config.toml
loss = "charbonnier"
beta1 = 0.9
eps = 1e-08
Rows from block 6, named by matrix and row number. Rows with one number belong to one channel. Each number is 500 + 50 x the weight over the matrix's rms, rounded and kept within 0 to 999. All counts start at 0. Numbers have three digits each.
# convs0: first 3x3 conv (model.decb.0.0.convs.0.weight, 96x192x3x3), inputs 0-15, a 3x3 kernel for each
# convs1: second 3x3 conv (model.decb.0.0.convs.1.weight, 96x96x3x3, transposed), outputs 0-15, a 3x3 kernel for each
convs0.10:518489504481467470526397465528466539521420476519424475540511547461524546514494506408422559521472483512484454465484498487494581468513510495478452515466444516498495474428470509517517535518498546545515533502504499467492452460481428463517458501524541489510458239443544441453539547525480479518495397474431412471421424479502555459482543538533590579543559524464479580502492528509460439572580547540567555464504522537538535562573550529549506
convs1.10:471553509496667614421491378530496479552545470472511479543515546493404505533484535470579512566594502491447508558542541551517482559642515492511466559558530533539540500519519474545502470423485505452493441565477395441447508513545448398444461476507523501454494497514479518495530579507529470498502414515443402529494436502521421449420495522519617418493489491381496496458604569491570404524524513462482491536472515547473522489423545511464549
convs0.11:469399466441432451513463462523539539541498493579549522485557515557494507525454472557568484554594550502457487538581502584589556582607528414440480499468508506546601445622540491559464436467474468513576480546549482527487469479464524527509498508494264213449423397481551482475496414402526464432489518532472529574549539543524379304508501432537575468575547452480357484491365425594484429529494485478524493433506490500509502548552482556539498
convs1.11:512480519528450512507486471506486527502548529481502486513474446458454405457437434469555513505531496478449415488427460515521537468486434552514500558569541523526532475421402497405504433473394512498540510590571507570574539500474512565504479507571533432430528517570612582564495487538553531584523523501467494569511439587507502537467513691514595739580660455466490465399419433465471422507454497501427387466408559509501456525534385496385477
convs0.12:508503498507482483521463499563516451494481546493476504539464415558523457567529527552592566565650616559604484468427494463477482495502478482488512579535487528504499546508500501524557360487546438465479495484468538495480518481454516493435494457430532523457525519512513514493379432521462463489462483461548516492609574529541555502591539451587494461497459498483414439498441404519525455454426484426426492434466549508484483484515521454532503
convs1.12:492503516553442490466542520468424471454451490470536554588531468511505471529429468488549506409562528452438544509533496433484531496543534515513482494533467433499462473508442490432533479478549599559511546515529470484468520550528521569529543591468448593536505547487566564405535506440457474505528448561517474450524499451520442554476403469433455544437647650556510528511471458522471487464538413569536442509481508517516581415508469483451431
convs0.13:527532549468401465502468462504499521486466505532508519508506510508489496584508515515460455566516448551550523526557526532540494532524479517488497486439448495442487476505491530566506499545501497490521483484523472466527466474431463492440486505453508313538472275484475431499531548473503507432502486460489507550514487497539540504496557518534565526544530493526468527509453504488465500490489499459445474528490509525542540530514513498451470
convs1.13:478503537504523535522548531502488481525605526476543487503481493483445486492452503497548477477494531494526479453534492559594551524548551494554500511549504502533485457517545525603576490507543427519484516609635506584577503487479490444447457436475522507497504454503474441500497565445488636579512486517521506493532507534514520543485517529497511502461481450509477496476422461505430456519479572520467516529511533519471437546533464524522497
convs0.14:500544569557533539593514529494581523564636562541609542485544537572562526558547547422474456495541555532591593535455427496495443435437470401546463436513412540625457394406547403493499447412459505461441546527516482513518484478505521491515494487515523561481486538479529550520500451471455410465452404507494562558446518565506553610513504484516530517484496503515434413405449435418504476434379511434375447428408423544534526463431441476449494
convs1.14:510538539427459522498524513519463483518527490506513486473446512469449497492455486543511537463555474493471536474537462509619471443553509493513536483486565453448523472542493522479490518549449509468514416470490467498527460483497464525452433469494527583548514448442525451465551439537501423491493455542567397385499474494516563566508428472623574510594545431490488512508516451488474430496481489457398540443346472517509541495419508528519536
convs0.15:510514505395495572412446547520578505532599534539626615467475433457496458544494481512456443489441479508510476502492475513525485516521454553448465455465500415457498655540496513470498437402487521470482524480520571543553457460469497469437468482430539373405529357208533457455459482542398504505423475506465534491412419517545546543500521569559541574569559504479540541459515443402481468455386469447361453584458431557579569510526554471536555
convs1.15:523470450624542529549515489484421436500503455519498512494519520454427544434469534576570443556507451540537455487553598396358550465428499503445533527564540460516495454537572522533528532522490586458354497609476483522523487478524492490585542491501511667559490391615467362527410477453505576512436509485506579418416570496481450483547627421568520479492508443450389395432461478507498514480474515305458527465457560484479444507474457547466506
convs0.16:368427563509426521572474454360452449495509493462547492542453451550519489588563551539610541537562486634571521439472435382473539416513624542613460573551358546487411398374305461463410453505461444497459502482476552523503496519505477496487463469457509412517519482556543478480533454528573564512533538531524486403499522473501582583549507382533542447447549548505163272505196342500368254437412474441440475453495513424432415410451466393413500
convs1.16:449470451431520560489448501553447447486461415512605485584486440501415493480470451404611505493460386558423452515473440547545567530394472510527433432663473420528510479616479494533561558474507494623629593392568570458539578505558583482513485568535333502446440576514438548474503643548427535417477442485481630527479497557496550522541525551513391470472525579516514418425377507439422455430506503500440482582499512530490460428621549478597503
convs0.17:381356490288302556436469571615534443519501401437455436530445386554506390501551506582565397560591459561573455529498523516461461467426444380537590514450428560497428492499448438368505440348619516477481486477514507450512478491490454521481509557517439417481487497537520542573348436546452407517481428510407492495466518570416472536542488533512514569456600607609518477584452490584493398519476516474462501468507472512473501515449415558463456
convs1.17:493377487583521496515495546453459416533505513465479501493483470469523430494558494508516458512574563559409509553695577449436445532510585513514569529561539490507525526509490536531439472479451518502538621465430577599498505500523483475491502532557455636650474457480478545531487484477526544414481497539527446407578550494490500488533666305482522477456432584468470505413413452486446511481503520461407510507587482502498478479534519469568521
convs0.18:531538491442455469427420429516555471535544515493469509497494479458492484467439452452419492441465443464493503401431418457527541458486484506442468488486511540507513482484498469419447493480435499505515466496528492503505473485459498508463508494491477484465483473460495480471513538521485473501531512506475454490521485502503501486525514520495498487554474451485573584448472475505514488475500527485458503473431468449509520468554557428532569
convs1.18:429494466402492463457458387488529482423504551467504499433489513466444449478530507517461537511459513492449481530519418557495524475456447564519460538500499515524483439507537526475467523531501568542484524461503548513500532506506494510497506464491486491548508475542505587512482553457479545457494476441515592545561522576484492510521533522490592503408516471482440456537525461536528521479465510575425484525387542471434538449433542464432488
convs0.19:470548593420486510498613552502484503494484529583554578464461516376498504383447494614522508511461495474449595484521514534506494540508527536567561453458473473381501427367413546506494504489489481507553528492517543487457542555534353396371397429440517342457552447471502532469525538540488488505531499499456464507448457495498556506422397489435485512486507479526493423596554429557540469332133332442235377487412469452490506448469440427397439
convs1.19:490507502515528538557581528570588509529500496547527431462394528550449521562464504515469381467412422534599441408414532440444551606545673543540510567583508560620492548486552508440532510513523502518503506563524453486515505430531536466524552471530547560480558568487567668551492450409478554452479621488423539491533577514468459564530537485566516541554486546540650447545643466470511533507485611430417528509547577574462481557468477495392503
convs0.20:446461522432479491477513531491432465403306429455397437508420463465368465499492549511493466494369410428259436507473468482559484486511521462476480514535501635560508578587476563571446537520450376451527390489536455568517525486496497434482456434470461509495376374434407434497476519426518547308546557310406472530481454506541520497562519437488538411380486493444546521424565529538553567413367427420429430413396484487436433536522535563582528
convs1.20:527530513565540480457394449523518511512389418596428448426520448455568420417491428476564505532328640506612415511528526600554521478602476498535483495619531491531525485488515522574503491511529490497499466301568478430583510516495511480523442512508517419526556230584495458587501507466394521436569449537515522529524539508634444545520467534464394598469574533436465476570585553457576508473550475503589561526548576468546470480318512460578446
convs0.21:404428475413462482387456483497536479471540496482578511503516465478516489461474484477486503504520527493491514493469440527496414472442405560488507559516508528461481497469504521458487524505538461525493465520486472520479556525505558515467520499464530545444533541457525540526487525507464538510477491468539540526545546485506487483534529531535556534546577543349420411399511575365464417461464455488522543469491536523489526535483511524474491
convs1.21:492518537509532513521539505522522527502510525501484501497520474500476433466459484537513527526498559524553543464525482446487520489522488530520555490480535517525514470464456444480541484527506531576504545557553536504521494535539470475537497495547499508471508488435473519484459471472470498472507476437488524592440500550497473540528557544486463507514466416521508511504472479495523473453518428473549461484527563486475518496464569474502540
convs0.22:526592569539607583536589553562591550542602596498533574452400418486452386481441457418379451494456516508467471490490480478431466510501481496438531474405496501453581501421512463423502531451496556475496511446469489511538521505466491474413471456419539358437544255437454483493522494489499464489477466483467477507479484468491476469488505505524507486544524446500496499578533494515585541536575560505567534483506525423392440428431447412458449
convs1.22:458447465475502452489482519486540502516579568486521499440467503415323462420455470450668431685871492428523573494530516540521538506536502399417431434352518444514466494432512460331510470401515514403556414195495509461513444527417563714496421509435461475469530433544507466522492618554647713526482586523489454535456400500577396581486565561612503504512421467384519423495523563473398487454465511624628503470552467560427551481281457522474531
convs0.23:453459456418420503438443514528483453477463465486471487411384541456445488538523535505495557576515516484443499556540488508546516480502525358443504464564612477573592388427511459505560522490504352424479463475479546520491478520470523561513490523542595710500370445357114137304494492382515478446486473509470454564459410475599455448471486477506555502508469487476539538462531517465481556553602524510586552454479531447511515401500478443493506
convs1.23:551583504477626490553461486508614577477497453523404455461458470506484452485564506564447597449758597471445523380431419480581462506613535493497512469551546450536553534534513451568601525544509508403499504433470515428423505436477485531491499542491559401443478368433532485450436476592478567437451585453553553494499422449431487447520436574458477489514441503483624566526610600491604497468366431458747557471531502485549547534318507466487605
convs0.24:411461435437427458438445451508531525523531564476508541466479499500470501497486520514500510497476490465471507556646630552639636526566541505529514494510499454466456450460435505544491486539521517511520542533521479476510498508504479495498494493495500511425506531493473520494487505515508518497489528501498519534517530531450486507516549525536531537516530519558491490512428440506417418498534551534571542513526510544559548470541545521557564
convs1.24:533472512467457535546522520519507508463488499484485526457487484482444481448460493450466530466477492515496499541470508486417467496438445530517512563539538528510519503508501507544504525462490531547527572490521554529543515510510548572557500542509520460564523500570532488505530523506549464563501452495505456488534469460540547541421555485471527514515489567456443455497506492453495459480512512497495495444427480497533501500502473490478477
convs0.25:442409459394370421448412429465478498488492487529532519538511558509529527498509509485481462472469514475484503521501485519479499514505553495503494509489448474466493500503510510529533482523522479530495505514478516514482472476480474475472468472453500525520504523501495513494502512503521523499515520500512534527506508502499510502541539536546565530507561554504455451507456451502460451515468483499491486493500496533537509552524519568544542
convs1.25:518524486529591533477574489532516542526440498513474517521514517469473523471491515483488510541556521537543531517514445587580498516511494482466491477483485520496492498505474487579526499517500494513516566443444496517485436494462496537478460496485514513514510534539527460539495503498517533509507519483505540541510610575472447536543556503459540549496476553493456454494538520491438452470492511484480527499500502501528503464500476478551493
convs0.26:422390444436376422529471461485535504460491493496502516526478474500459474516485484564548472551550492543505480469538469486558512478520498431455499437454496543494522510509474552571513539557534417447481410409456440457500424456439421487444444472463585370514514340486503411497466460443485466426494454447510537538510498527518534505506556509518601540518571518555372424556264324565456506502461545517504509507489492419448476471470465430431468
convs1.26:481459525487477504454527481499514538407309555502434509551519531499479546512445530521423498608517451467614480503527470539545451511563511484456511486461506539462509483464523540710528538645471503543452461646540487511523511510511489487482456500479501564522476472494539512508530476538560555504485499519500510473478623562509461505519487461462577522510545516518473470494607466519456477526523521417455539506461516562461554541361509503488527
convs0.27:489430448464471460489466502428481459514566545483537524368385376426426376370318344473509481505530473492497511300152335200000159297149300456524496410525507488524498453390492406369451460420484524520491518525483510474460513498494509539503506525521472438423506459486509453504472515494466507506462472468522521484520507501491531500480503513545552529530531504390291287471373364528466409444462473473495464442475446500461497474450456456412431
convs1.27:479415445454423448477444499528470548475439473533456522420459439469617524468554515445486424546539563465534451489408533452468459479505485485507491493510489478486495549561467581606557524533498498481518455470473521513534433467412515475563461486478516499529505514494481491513541522560466453468527497549521523478493525516511487471452480498495435504454483429514438511456369453529425508394441417510551461418489414483531469530500461517523474
convs0.28:478384358438401409473455499508489494481450529441446514525503522533422487570542489550552642522528547531542479495428439476422484466513539511555532462504484435506569517498373562547549580599579445373455422336463455426477464488487425419427410420450548536512516544531457524502493382365503434387560543491523542532494494483526522445560587545612651619560599578611361348605334338602398448550433473546514470492477460510479457503531498514528489
convs1.28:479493479488535521523555495504503499522523555519434529514527528473509461494458472543516448526578506513499461482517491484558456518567481479455483453485497505477498503476468505553462523618488520514422548446493543511560532521522550518495526502477441531481468478487465464493499488480512476464491439516544506539499648500444461530544501454483403459533500519457453582480542515406506448481530476507498476549425475512573550461506494501512438
convs0.29:446477521391449499434477500542518474545512449492514479579563521645642561579590518485552441520464400512504427376434508325510638398536618514539489504528496505542475470509513443481536507531522556526534579564581514529570497482466465477471489451451459555520465493471519530454459520509449524524486502541623587464536564525495562591524470507508543547499492510496487470485346340496393238515514587490516554499499494491529543420476574519531560
convs1.29:531464469458499515496564499453477498471448511502530456426442471572533448461432484481589473536573518470558482506527482438452511484472488524538510510454492488443510578506495519459493493512517529451509579531599520558523477515515520537516493470483452536467422434519506512486508456521561444521536476506556528459586524501426491505527505520405462490527605497508482493472450479545471517439532517561396494525492507465483465449469521499513511
convs0.30:562597469518579536486481522451467577370447545389421540526599561495477482428420455449515589477495612523538518495482516511472535561547537372284515425264401462438453394408482399239377545450474504487441496426380508459516485496509478531506472505502532532510514539528437488482557555482512478401475493455471539511532564411522536456483542482372314462459342481363494511300545549471593518529534416562524430501487457493481498464513548471501555
convs1.30:450492505415479499467583536526429523540408495543482478542545507502527440472460425444410469394450507485517485579534580573574495460513553543538519563482554567513494455521478452542545465580546427461545430498602470460517504569487540522474528437477459524522582539500530501460484389538454508531451488505552541458615399414560476513581406526569494437504545444444499505509465492513466445526611448602498523534414550505520519486543485507469503
convs0.31:548573525580586543583601535520539520546542527549566537503529524519527561529521497503495534468531569479521525490530534468516539460484488544533516536519496490496474439508544517564559511517463526519530535524526550545515530517538523527517503500491464478479432463467487469489512546515484539498487493485471444456456462455444452455502565577504562580502536528508601595511573602482561566535537517552517532501490500515517505519539548489518527
convs1.31:516505485490491512517495484517521523503518532478523525483476548466469542495505523546515486475468442516468490487510527498572572438451507506494532468455520492458499519512489520478488473474518510489492462501522540473479461485481485478471502482467546514559547500514489495472571541502502518534549545498532530445508508550460447522546560583493550403490503548504491487480485471466450455506438533539503505526481527482495490478546489528513533
convs0.32:502555551496462503535524541466445477507490521514477515522486495437472500445534522513531504546534527462549554499511515515534550497543560494524481511497476462457478435436447447480500474526534489547536453488498480497482527519527500464502480463509535257467527282495523505522486506531488486524469460506567525502502443467532486479488486523487429456505476447527426459550420423501454429452330528327149347420332431519426446549441475505432463
convs1.32:504520513551578501517525491522589588476479549533543547506460490445365433514479467496474530457476466490457500470435552451382483459357462526569500535636501506567537500473536475441479488434459511504509533463482535486509494466501452405451437424429507478454553605524546533526515457515464422466474486505504459466469415462520517502515471490490476448486518456501478483432434416427366448560478505449368501445362488475521497577553461503538495
convs0.33:477469506518490553519429486466514493462474520543521533508433452508393426493448501531448498538397385583513485498465515527475507522501490451518497466507447459391506437508600382434562566470399441492536501572562506483458500508497483500525462494485527372471393405474549463504537540460477620507489571544468411441461367403553489340515530510503572600511532576483457526548408449587417402489506494491477466499455481492467560495477457545510503
convs1.33:488625488510497525506503484551607537481437502516477531491456469541689575523444527535765499538377409453534417510362460550528516460531499519574485484517508472480451427532558534417476474530495575560474520482418446541591494445471560581540465482457513530451505488469532555477492627435487583476542417470512575584446626542539518466500663504464542462521483400506466475487496423512508487485551495471361484476553520486558538525519563504413501
convs0.34:566581479568616503539521515555498488532516456541518472490507495535531497520532488496504495471442486492483526480450477511479496515526485533563571516533549487440482459510525495496531521520538443471498471443457510487515487506502478491478492510476562463371473413345402466342517514498516500492522464517514510496493492516465474502482458495477488476478468487460478484457434462484465449469445486515502481498503488591580538541486490501486479
convs1.34:525485465516515636522535621482507507527511411504456325517487513497459456490476435527530461511448643469557379495497500471479580494451509487487383547503703514500636483528532456426612498505633512502512523587588496573510527500492547528578526434444487531480505406507525438498500493503473540525523581352464532391498514931486438457505508456494458617500501566542477352530391616501393411530482525481413385474477405502576509443477537528466650
convs0.35:516479524505511502510540569476522511376330404412313360525499457533459414504471438528612499502567492436469507496513517464499492498471478426277427471208471666451567518406486445456550505549579534369412464401477439471462500508525484484463482484462491452503516467511471374455439320454446390317466485404544523452519576523531523523505495358435485465503465541464564522434574507450571520523463544510493482504520474520543537526511508516487463
convs1.35:489412506538509540496453511471463505485423509542508497522516485524492456461481465533347540452691470567500528549544505511504512520476518521515499489527541510591517485452493463523454545455561506470537471529548463448521467462472473583484504565437503538526476623471459625485616426559566467503514477494604461482573560434519498458463478479415499507471623443497468521471435493454546516480554488558642458491619437477439533443565511451552518
convs0.36:493524547459486524461494496528498479480437425503457470513508547507474551513474499516541471547541456561440468581594564410328549430353545462518531506558551520561534478496485501538516497526493498463504515487525493501493541548543533508568514515539576552573480430512489438508469505507497483478499484486567494500547556529564571518479497534501514527537470499535519515479348412431410458507530523525541543529529527541583476544444542424329492
convs1.36:471563523510571513480469489471556492502529477452469444536513542509478555523503519547570536518454537548550527473535512472555523474538471485516495501539513496479470458499494489396435505478507486555481474604480483454512524527524478423491501474510481524510459475546490496481500549484534491489487510499497551517501479524497508520510537471478517476527511508475537479463592534520482473506535572508543556517486521516554513514548509541496485
convs0.37:536505472484396430483456530483524506524572479534547519525516525494497511505508505435466516470507502466570564571544491565529506554525544417445485386431487479473458499500569431447529455455562500538556475479459521521465468483476472468471480470481480579431187181180363318385491551533510507470463485486382400515391492523483502460460586562432492537533457565519460412420342374520448456473463536456425470493437488521523452560569481566576552
convs1.37:523440478488485544470499492565483526528661622471452521491390499526324401546463513459459561580554461463568517465441507391475452480536497431495478504465419524595496513441454506541492491452506459387418463456519508519512455388462534342429484480505534354517566360470512417477509409491492484547499513505476561523474710574485453456551500478514336499446514519429495489501527512441490487517420479540494491565635564502498541541598567493458484
convs0.38:550487412532469392531537445542532541528511482534534543458413383395408418391398452427539588434444537414371381478425433449388419500437462499452429506453511466430528460547444415430408447447503520563550562540520535527548566549513575559552550535541290465429351523505363503476533477447593510445514481458488491435498401398500384351564486430528441515531378518497518469509568469482451451487500481456465438497454441531543513511541562456485507
convs1.38:494521517524527509533523505466484487453500517489513522509523489515440475462499471456422482453527450532503510551469475468478450479509457590551502573602475547497527447483525467420469561489475542516512547450530582529514542490527530474450540461453523491455489399450481458455535438528509421556561507498496393519509619530476504541521511474486471677469516593420389364548543451482558431476539480471399489521509447477456456486454468512563415
convs0.39:421406555459437540455478520518513471408367389435353389516463519513433393469438399585556429568601531477545482470465488461467460519451442581418360495352410593453469467488518409518579451490553430503503469474515528466457506506488539484508478461494437528596476551578502481465423474540473450402498487402547529489503594596501554565565486457515559495446542580549480522549490539510546520417409496485451449527470456518516498534519536512518495
convs1.39:518472499563468490555545431508476513465570471488527490541521469486498466438500487522464508514607512513442532538576466521544514472439485525570503480531498459499541498504487539414516489525479497510520478587561489534463493549472473639478483530510460555507445614510470480538549451513538484450459563460539445470506537464488635512472510540508544603549517580486468491474503460463477500477489485462532447444526493539553489506587417488444502
convs0.40:406419469414384444482440500492490551457377473464368407486411429489437469563552473544672560528560518453401412547503479511441445446453508330516399335451397587480401476438507505505439508545451369289425371348573434540559504537543494523530470508519460444496510444515479457562469297380497312466535391488519433334607462328521536498426501479494543465473577540490434520519331431533427502503450438460430514493414503536523545516411437491416443
convs1.40:606479522569568588525459585548531526452417528527503543513542455444437520478492472475375607527354467534492453464528512420691587527444476606569544536610482464535514546364501478735488478532523420464490407560558495576607476548486555511517535526446518437480514682505468599482580522474525408530470466562495602511538513487509470505545527483371505656514443419480496540453403405483543493464521436437710427404565389491452415466481491419600374
convs0.41:496463446486463461494470485493495514450530562474475495496430456495455442527499483521473503521510552476504514547438472604318366553536505494499481499522480523498481486463477499470473508526487485551496449562570466506538541520552567535553543590597504409374535449458488516509502544489476486490472455462501450480503487476506496497472481530509480531506516488525452406565432295523506410525532534491494519510515514536493525618385402591526521
convs1.41:490492516568499501538548490466479482562510488521500495514491485475443523476502496551514552505488542522481556510477466502456447504538470510475461527566491515516477465484481490503469491441498506469497537582513484516484524519513500424532499455521544532498497513496521522498503444508492589514473500506513453530487503528532482542522512504482448515518556536452470478517634432439512449529525520486511543496542511488481547507502490471531556
convs0.42:521487485454457506458465518451404456511457488556509475482420467534431489489560546459453499417388486459415446514551528524542554530561562491538524478479509488439472547548490511453382547521447554471477559468418525455477492491523485442492385353380524436516570485505588562513499470543513481581497485621588525412573465414462473490547430450447298365587483462434508508430417435426433514474443519268175235459381411363347369405407380412384353
convs1.42:464367418611545588524501500542573525493566508451473470474526460576592560507557496481457491531401501485457485491395422435316383538484507549494534529460496490386458544520562607460510539492524610561502520451399454470484527524521507506530450505510506546441511483441482443469457418459477528539493523440488496515547621597469531440636579506559405509499486515458515512490566493453535424548533554442442430460496478458460492536431498521540496
convs0.43:460415530394350474437405502470485465450490477437512523497504526501486458517513499563571628522579627460516564484504478491484414471478440529463389439425417445384446548542515551546511566560490464563553532569551502519494510484468512471495510518523382431640342456586370479513492501439508487419511504488500546566517531529467490475520552498599634559531592548427323534426269483430296433451406519425408525472446508480510538457435522508465454
convs1.43:480475518537543555411514500509533540531438466518473463480472509565451455498423506477440485492532448452528521449503498445521486509533519494432472443489448446454460463436488403426525467558496548443489492598688476603627537512529489533491476484521548567477509537466469581558474362557504532514426482465518585577469514474533491493577555537520343510506442540530427419528472442502451521529431506407365435356451514488485495552586478515538473
convs0.44:532536566550544506529575561457449500455473487436512536439467561514598567502546574424355425359410531464511518505519484506530497466484453526395444536456434547466541534555462530519509488473536435468530456531553453526491506466466474447477509477502333404433431419485380396464533514449596578532520578538498538506424527591462462513494510488513567534486486518406474602393451584468478580412437464446428504514498515489467485487469427551536449
convs1.44:504559485478634430449517473482529460434536549503471511455463508416440544479482506443440525564585616511575555516473525544479448526573527531485519512502510535503478506470524506556492512496489490537526464516451535524417503440501564485496506550511581460555524459412570529461493539577507418546481470509447565567453504582439561531540537548435654656581576618485542493438575488455495626556533484433491496458519483498428596533396532456509537
convs0.45:491480502546522537558524538479527536497527543496526508491520518526551515484489495554557524494500504465495513451451499491508437478484463539573492550578515490449456487455508485432474484468466475492491503511523491516509566531573561493556544517534524526542540558529515523482508474501507487518520504505462465472479494440476474444485522529502502461499514489453472443475507466550512532507483493479480468486476511455468506484487471544513491
convs1.45:512591554511454538489490550494492499477525515487456515530518480531622532457527483480365490437425470517506520511515497488352431531465490523524538511435465520517525494464441479420426500470490544482493538452539523483514497519519516637544515553525491509517510543508495535529492438467503504519545545508505427541525557549493490483502496469485499619489547558520448526483427521504484481493525520514513501472483447460564488464479447485552461
convs0.46:455428469406468443498481483521515494402395474422332450539511458534465496577533509606650484562540513488348471529497476484459466455469480465603578363597509558602482467449541511486459557563458312263459254294524442499542472520499453525514444487485492498525502551523421494480433254445441217548500374608526368411518435381553519444467464497513481480523607531457527520413442452466448462465393498388418517374440561501524505518502491498495466
convs1.46:499490492567534438524558524477508439537640427496597487472545463492559572489448519507468411539448391483487552510483502493582426580461455468476517497436490492538474500472509523503482489624417426499468517532556450517509460443480525544517550511446515485477523589466529520355535627416443514481408598420477569504431566418496524409581545457566608498546389492506445504499461476474470563492529508492507591500564463477476431440481466524471537
convs0.47:490530490559581554551524554566578555605601617565558566515519425558513488532527510588610614548548543525521497552545506568580497501543493521521509547523464515478485486466486487522532468514520516509477540535511518512517553586559559583580502540526544526490530503466479503471434443513468501530496513525521500495510474457475453468462407421430435456402436470500573523583616548505529507513505461540522464528509460505505510510544523510544509
convs1.47:507478502485473464518526481533494490527488481531523490470524474469518496478459498532530486556493519496517524527520550523491472485504474516497549516487511506483505510442483472461480493482513545503470533455454531498518517523518517521514502482510515496510533516491522523488540533495549524494509487519524523477573446498493540491486505428512508473552477451510503517499474497499512486512550518500524494461459463489499580456520527492517523
convs0.48:500492464582551491596564491477489440505549504503546529527511475533523459521524488540540499548533478550544498584568525585569518542533503489486492463461456430438430505507558473523576489540559459514492495538523500521520517494484526498493497474478505566473534572465507517417538536535530548544518542548501501535532517527499497479476493491446499520425498547613558538581543450546516432502541534524562522519526482509515516505498474485482468
convs1.48:465484446495484444481470466514501505523514514489466483466516519502527539505503513482440487479507480520485504560489495535460507515476508500522515495570507482527491474533511483527558446456489524491513573465500531481453470494476469496493464508487521467496524495493524458471468473528467487506482506484477504516476489565569513529593500473494593524490501506484449424422387440421438442514500518461527492497478451482471497499532536476527531
convs0.49:491580439454567458468512439497485436540487423575508477440488518518538453508530439453431472436466485499514509528574574521546564510589571520552476538587509543489482509358473389240429457467448571508531524568569499499481498531518492523514528510504494483470383541535394459482517537508432522565457524590548525480562572559493518528526477518573458455509496539481568478400367473451335435514485519475484524479530511522547526523551497522526453
convs1.49:518560451528561523488504474499602488405497557494455497510490465553555512430476471458438475521376468523522534483438447532555550525563520524526540527464530586507528481421496483462431524586547689586480449656373461600526519516515472538500462464467445471505418368506529363567484459414598614474503497505505531573489574589441500495431477501487528484497575482428449460484506428477464499530505538455403474525515467510612547601574538544403503
convs0.50:479484495484472508472489517478514492502528516487520494478541451554532530478523486502463495498530539546515518464477479510489479476509459476551501498490462466486464493458512502463484523524518488498485528501498497503469489487489468482470481483489557236455487273470496426529507495496505512505494513496489480500484484483541527533499493508493464478536537514499435399518434417483407446521500530478480462504471504474469465496490529485489491
convs1.50:506497481549551550514531464512534502558621529490495463482438505517516519502497532494498475475512476487537474472457504551512514507515484463470428520505455511448452486520491533596543487529451504530508480447497516462533514521514558544538531516524487495484512487460524464511506487480431496502498452519498454512473487521522541482512531513513443496494446454550528507512489486524494522449432472502497545467497499584559495556535448535461446
convs0.51:493480513462462485491486510510490485531500506517536507524525524532544521509513513480472488509506487507524463481450482445425421426395424513544502498516511497518507510466514498484477500508485486472492498479513472504497500507494490484481478484495534379495501368468503463471517506492498477486495479515507480499508514486489521518481494505522504501554517497561402444490341392522426481500488492476479483486485491513491512472510483510481488
convs1.51:549491508513378525561486524512509512472498496524571512487458506466469462527460518505544517522451527474505484511512485457518510498540472479529487491494459491489459561494523525476490554527518440493516516543578523503522485486509508485502511476478472448487544508526537522472510512534511445528506473531521517497569506514501522509511483514511419535503553551510524508514368452521494495481544496521490528501508538526479487503498465511490463
convs0.52:484490529537548513553556516475523511509516524501524553496492490547508440533489462430489478489531554479559624532481474501477479500489510408395506430416540447427535514477526511373492502479508480487469509410505474543572554544514549507483537534517478253310494270378482435460508536533507548492494491494539563508539560487518539456499512492531534503530513432515516496547564499532546504502565532504597536486502502488537522519579560517640596
convs1.52:533701480564526481522506525501445518456466502487530535510437449521523470497491510473581498415466499495472520443414523458327545454440489537654524633703571607617500462401491554460467470421481430438468414377438518494537516499513515456521549530487459446457503426489389449486477436508430292442512462503530619428382594420606522553540516482596382472493465524587721494609555530457448466533500503468410506505478485387522471400588383580513461
convs0.53:361342508348344509499526566501462420552501499484472473542407455524495471493521522465594552517543398569498374472551558532551523543535505501455498498455492547492465529440318364314482456472504483429503483465587590531615464450434505489483524524468524376454583528579531538522414339433456399438497485502492452488528449496490549484535437412521459490398493509589566521469463375501530417462369432438409460491474475503478515473447482525438428
convs1.53:514591506504399473591577588493473476487523548459565541523527566500493462484527511559521450554444475517419581613651556519483536440448496529493458489478482531436439497525523519428508506465452512565490582498515523553470510515601435448494469451503471568500473677527467428457532565450607527366519566527522495378440447431433589505492606479494614522531486542507503510545526566502541498451548534428439480531576493498519454562518427520461516
convs0.54:412433423391461429442491467485461474489494502486503514470493507454513502460489515475495480473435428436423450534524506527500508514463472457523482462536484460515503492539469534502439517502451426449480475488476490508502497492503496494503513503513501563546580631606538573533525551460532540482487506467421467491497506515453475488547542503569564522533487474550522543474531547505547513471465430520560496477533494500517529489501522460476513
convs1.54:534502492544569539545538542556532533521481521503495530527550514549540504520500462470503536543515530523582511552574566498471485509512523552529542486486491466480492500514501526439476494476505456522524406533546507528480474469476525510510492460479448505533463486461501509501392496496420495537465497526525527506534520486451460455474470509512399541531415557492458549503402453528419474464517523469556483462523490458476437492513475509479468
convs0.55:496489495524503480544532456441512581478573600537589531461511506389420510447407516533612601500541620406461522517562564501531517479471502516582581507573552508540532592433393597456357485506446467406410457398371452457471482527551434465497458521526638599525635534438530487511597442486518394448448399436512489380551400262568439374478446456415362440547376416461520526462455410455461420533386402522433405483490518489512506461511473444448466
convs1.55:498506554533517412479515466482501467439497524476479503477541458434565568456475504511566465508462501483521502469537504519542398519470437496527552447501508493460510506478522580420389519547510514577505430516421439535519487501502513553458422390498465551490513518529519440526537492468456468539448483482531484513521663521521465446461577503491427479541463492424487571480533510523467496465532451509465584444411517477569481522519556525481504
convs0.56:513568500551573543518513522480505519483538543499480508499525517448502528463469523455510545462480494495502486468467436458447439484459455500467550533377526440391612537500491479449481524456513491418477438424439494470471509533545529521520525532520410354371509447398524499446541436454503463457494524474486493459507427425489445433520503466507473519513478508477498502490502492496523492514492499495486513520506510494533495488523496496515528
convs1.56:465509547472468519631411543518452468532460468492455510470509472379418519530527464477489527534478546520532520516465542475540492551508500437474516603747483487593469535488526496527489521428566432454495496410532507514553436474470616510505401516485531554490474513484513512476491464528516609504577506536524514512534460497436351548585454477521603461480447489496382502519621377489547433502521473483567457612613436555454552502572483589586514